Rows from block 8 of a small image classifier, named by matrix and row number. Rows with one number belong to one channel. Each number is 128 + 32 x the weight over its row's rms, rounded and kept within 0 to 255. All counts start at 0. Numbers have three digits each.
After each channel's rows are labels from the 100 images, of 14976, where the channel reaches its highest value: "responds to" is what is common among them; "place" is the part of the image that holds the peak. Only what is clearly more common there than usual is listed. The data: streak pictures of flow and ridge fields. In brackets: how many of the 100, against the usual share in percent.
# convs1: grouped (5 groups) 3x3 conv (model.blocks.8.convs.1.weight, 160x32x3x3, standardized in use, each kernel summed), inputs within the group 0-31
# convs2: expand pointwise conv (model.blocks.8.convs.2.weight, 160x160x1x1, standardized in use, transposed), outputs 0-159

convs1.101:124109147150147107136142201161192100121089117192102155113144165097179098111100151118146119164177
convs2.101:115086113145137124165158173113132123153133107108127123128128105151152163112119104133123171178182170143131133194164107183095116158102140111112111139163107133128148112146127102122113103042152151144164156134127162096148116118206128116089140169165114174149120162122084131183117110136178143195158141182182141146081157130178179172125161174159108138189203181177114200178149111164073175134179183125134150120112158171157166163156101168114143137157094060135129118163125146100135170106180095
responds to: turbulent (48 vs 10); saddle (30 vs 10.1)
place: bottom right (36 vs 14.1); middle right (25 vs 9.4)

convs1.140:127105149145149161084123110120110143167133072139147120162174135173177091140168143083160042119145
convs2.140:167144119138139128152147108143133105135152112067137095044103114141145104079108149120139121131102105141128127149152101129138123175124068114140086160127166077093184152159174120146150138099167127142114177156176191142180132132149145142136160153137107143128097124168136127170108142170180055143101159175145049159156083061143163099144092139168119170179156138200137151178121153172102178084130134112134123076164165094172142128130102175093147105101110123166065137143092040073103089164094118
responds to: turbulent (73 vs 10)
place: centre (29 vs 6.2)

convs1.2:145082098150141127145154064083134174146164090143133098136123167149161155152134176145160141211116
convs2.2:042011108105092112140179113058108186100125113137126162100066140152092157122137150147145143138176108130140145120099109134048088125101134154110154154130078127137128138126147183096122097152128129177086097133151135082113239130139198144141101158168158109128135154155128182110151205144115161174145138148133146159087074121146129096112113162113144078128145184134167190157180147150119167120169144191188137136152136151111150160151132121164096122134145109112129129156123152100134155116146101
responds to: waves (71 vs 10)
place: centre (27 vs 6.2)

convs1.92:054168149146126141124124160171154127107109168135096147163146136124165141073114146051161091156168
convs2.92:189129157139156173199150187111144163189166154148157136155163133088111090048087091099110065030096164125151114152057160099155109101199124111146154177106166157172139129127122155174117082139165150058123092090150151104102131149094139102122148098130129109123162116102130131108161135155147172108180121153148091118130146141130159078166159088118115182122119107119120086129066139066187116167098114151104160106092170132100120094097146159134126099115141143146112103104101086066147093138134100
responds to: source (74 vs 9.6)
place: bottom left (51 vs 14.1); bottom centre (44 vs 9.4)

convs1.98:182171190178150163131152090151082115149153100119106151121181155097087105153133140158172161154138
convs2.98:177151085181102180169195133175088160128155164103079159135147176089122174133108075097174098217109139124104138168088093127190182173125176130144148170166133137107091068156132189131122127150081103127109069136142075092080122112158132121092091087140169147187138142112120103133170171074108141123116096139149182106164144179141114157154212119124117139131177096142117168105106159098116124150132122185101159204111122128155131148146143133180114144119157109123137139152129103145151112116167165
responds to: pair of whorls (40 vs 10); waves (28 vs 10); whorl (26 vs 9.9)
place: middle right (39 vs 9.4)

convs1.126:125099095124159088174153135143145077154101172128070133179118140176131121122163107135095047161126
convs2.126:075078096117104101161161097150111120117145121066118151093096216143148108117172160179127129153163117099135127129128098177074140184140191136126129189133140109096142176157182174137154102137118103092109102141096109136103182163160170081154163162205151158150117136171129207157137164156142121200114145138148062058117154154140122171187184172109132127100110171122110176150128168154116130106151159167174158163149127134143124134116117157195163113134106101121117137161157167113120104065121111
responds to: waves (92 vs 10)
place: centre (26 vs 6.2)

convs1.54:137109147074161115075152179093119076104178115096081112148132132096170135078085106096091132105124
convs2.54:073168134094142082113114087091143141137123135140140121074137138177144154145142153145120166140178130145114107119170114148109119101093124092173112135111074163158129098106101141123175140133144154091128123129144156134139159088106105143122078137094056119104101101076061108108037104050131101129056103096034153148106107115115125160184139169128133139101149145106106155160131172116114125142121162091096150193074160177151122121118109105150042166104155147064151172128121142186171155167088190
responds to: parallel (86 vs 9.8)
place: bottom right (32 vs 14.1)

convs1.60:187113164128138148177157134142067109130151192122104107108094126055097146139115178110134141136078
convs2.60:154149128133108122138134124117125155142113108127126120163127077103117064145091148132138124108107114075099125135080161074131123143165015143121120139092143142091137147144147054149183137139130133165063126100148141121182147122106160092102140112142084136149105143172134123128124124119126128134147125131120123131151086090117108089041046060128116089124114059123128115140145110148035124123131112128130069109139103136094120122121138126060125054095074115155058017131076153068088117118119096
responds to: spiral (82 vs 10.4)
place: bottom right (44 vs 14.1)

convs1.8:136086107089118072114105092083148111119121102089100091150087160168180165152153158131157163183151
convs2.8:155110211125218128137107118150198121177153155069210118096175098168148110115143131148125151099152113160181097137109054155111114136146097100158075143109114098056175122135138109131138095123152150080104141150134161182153122120160102224107103193141135155155165093120138129170125135153151087140108189181140090161121094140156171133170137167151110140160168139164102139129116106132144156120105163103119156102116178148179115082087111188118134141097127131120138182139164119153127175146080170
responds to: pair of whorls (37 vs 10); source (36 vs 9.6); turbulent (27 vs 10)
place: bottom right (49 vs 14.1); bottom centre (32 vs 9.4)

convs1.80:142144122139148144068132124172159139140174126170163118134119070153139131080179182065104166161145
convs2.80:160166210139167124136106140137197127178123108182171147147186113138150113138132094142107157153121170146123121165133129123141069058150135104079183077115135146208131093128100110114070086109142135126143125129147140171112091157120082220137113101153132138101200111112152130139124108120143152082163145139134131148123103159131167121105117114116143141142105092074109112076091113095152102092088123098088157128061136101119124089090131136131107190157204126075179215144147118183176137143124183
responds to: turbulent (48 vs 10); source (27 vs 9.6)
place: bottom right (42 vs 14.1)

convs1.133:142154120121120129163102151171148170151100093089049075098122110091132075085127108132077103144159
convs2.133:096133112094111100086083083093119096072103118121098089074105169127177126172168170150130161082155107110120124129200095144069131090089108113174098119123101116142129139097089115110111147138086130075098157147107117140101121100129162093158096171119176144139110116100065082075089121160112092151086119070058100090107083105102114198131107160101145114109130172118117132154182132144157084129144147099135167136120105125103161124130136110146104177146125159075163111123176208164180194099072198
responds to: loop (62 vs 10)
place: top right (59 vs 14.1)

convs1.135:154105110101113153076135113113084156149157113134120167172181151182179130113195125084101085109139
convs2.135:133149105165088178186189150182104163150154135108105158136109117091060179101107071093157065152119098060105164122040165075166163156106133130130115149166146178100099143136149135133151084157096092146135066087074101149114160124137136110108129113154110107156089185139130161151186169095133083094162132137158141081129116147110100124157093112088149129125149094130167148114132129106095151083130106164149118114126107111099099152159127103124121070098104110069072058142070130082076088120150083
responds to: pair of whorls (87 vs 10)
place: middle right (32 vs 9.4)

convs1.68:156125098136056129108087120120102058059144161163088136145123145155136086108154112117105146165175
convs2.68:128171149187135131151136185167135142148163154135138163184162094079091090106090119097121075144100122118103112141095177072106152139175105111112121151106120129110159141165151104188178119177166159123078185127169180123209140132078108087125129159119164156177167112169148136140192162170166118075106128154192096102142102126149154076130097059164094155174150063136100141150110083099100103164113060119108072161139102074119141108123117135103159081155131120141112061135129135106114108132102121
responds to: turbulent (46 vs 10); pair of whorls (42 vs 10)
place: bottom left (42 vs 14.1)

convs1.141:130154159162158155123106166106167171163138107125074075129171148132136069137179112133106069110170
convs2.141:146115104076122112143100104109138073115132107074136120062108119149180146127157143149118144185162146175167122165180042159169155167131136122162121173121107109091130120141135124140141210080138138125132166165131129072107110115177149123067150159159113154125060128113092134129097106129142135176145151139084083146100124136137138145172137164186121119126138170167125167182142154177150151163198185107162202178140194200160199144130166136123151152165149135184160140133132142089117155105114096
responds to: turbulent (46 vs 10); pair of whorls (32 vs 10)
place: top right (36 vs 14.1)

convs1.147:119121142149133148108099106127125140164147075160159101170182154183183069154161162110150072138152
convs2.147:148155149133170103138130127129152113186126111062192110050132104141112124116134139115116128119130153149152117151113069101144158167165084145154049154123118118065218153182190094160167125105163154127074133132111179124153106114118150143115178130116075154139066124130112153183095105133176057106114157174140067175115117110158170124135122130137110137153158135151107168181121130173120138085139153114139145148161168143160168117126166194092136112096084106141074132164090058124070093127087160
responds to: turbulent (81 vs 10)
place: centre (32 vs 6.2)

convs1.45:187142159074140104127175147102118128120146140071160080143095131104166117068067161173124120134125
convs2.45:099137130105089116131135124084103140120098094116112108176090089150114151163127167164197138132160134087078213115129151088137110130135115185113116101205086129115092101128107114094114125142093104152185085080112118119100159110160095105082111100119112087114155238103108125122174131120097142111151087136142112151116109135144105110181129162079216161109106146101196159157173096113133114203166117149125117149119105143072153180208195119113121118107125119126142119137115149118126133134225112
responds to: pair of whorls (75 vs 10)
place: middle right (27 vs 9.4)

convs1.14:150120122112075099087068099058149108095096106083117089148095161154123146181147143092136163152122
convs2.14:143141237113212151113094160138208121159128121134206132119200087159146100121116079119126148130153096178168121144096101163144100124150088106139093135108115085092159112123126080136149100103161157137180188200142152179171026080145122191087091138139133129126158097130135116166098095148127117115124154153137096158125106138126177132130153162176134121148149130153136115097090103163192149075085138096107135103115122106150147106107127141110118133076163176134117185110151121139121136175088169
responds to: source (68 vs 9.6)
place: bottom right (64 vs 14.1); bottom centre (28 vs 9.4)

convs1.87:119163127140149142103140123175153151095173143201106073155090085160182130099147161113118152185118
convs2.87:120108151123163105151146141102147125174116124182163182174148124167114135121160157175102123154178217158092109148115145120097128119139148116178166147107124177165153125134151186124130086156149168089130070049172132179141160160123100129132091189176125136090140126110127176158129158129142181160117093186139139163091069126184145073158126140073098145121172154083135189152122113088133099183150154126154197106122192159091155102105105191143114147101150072120117122177159125112174129094150138
responds to: waves (94 vs 10)
place: middle right (42 vs 9.4)

convs1.119:160149156159157143148122056130050148155159132077144119109157148105052086141124151147150148135128
convs2.119:186130113117083131104135102127109097114129145145120117178101107107129150129104105071102099121111105067098102082113159102187138082113140130081184108107192160166062138081090145121084174176072091126155116103123080130097149156112111111115068084081092106106130115093166111074127134084088169101076066097081178074192131165076074089142131113094112108061064092098110094102099087101180102158105124163126151155119104137087125102114151089095106104120130117141099106076107119123114117126144112
responds to: loop (51 vs 10); delta (49 vs 10.1)
place: top right (48 vs 14.1); bottom right (38 vs 14.1)

convs1.125:108149151120125107123073199127191113117097132175084116108163111083196132091107140101128161143153
convs2.125:116095180099140096140131121095167145164124107140174148099128082173136107144113150139096174063167142135094107150157142136087106123141109116145142117111068119148171142125145103140121098072168199138184158182196191162179090098159139163113158154142109118096101136097107109167076044148162109160128134155148083176076111044140179134112116170156095109152123145171123154158156092163097163131172169061103147120129155145132120105113093107080087128092136067165118093130138147108156201156117111
responds to: turbulent (72 vs 10); source (27 vs 9.6)
place: bottom centre (25 vs 9.4)

convs1.46:161128118062157098086150123117138130116135128101204124165117103117105113095086146179059164102105
convs2.46:142118117136120129161141126190113192150143164119117158087162220120163088109114119129119110217102152130176110159163073170131129161112178078133128144098153103112119117137133196116142134114125103070080114148137136140099179096147132164114106098159199188134109120108093120108139147089151106175093145135111176074122131111123136200150152142140080103131145105133087126118062227091123148075087143102093142148089149131204089104104087105192084145090118132103158153122108105125148106103095152
responds to: waves (48 vs 10); spiral (48 vs 10.4)
place: bottom centre (38 vs 9.4)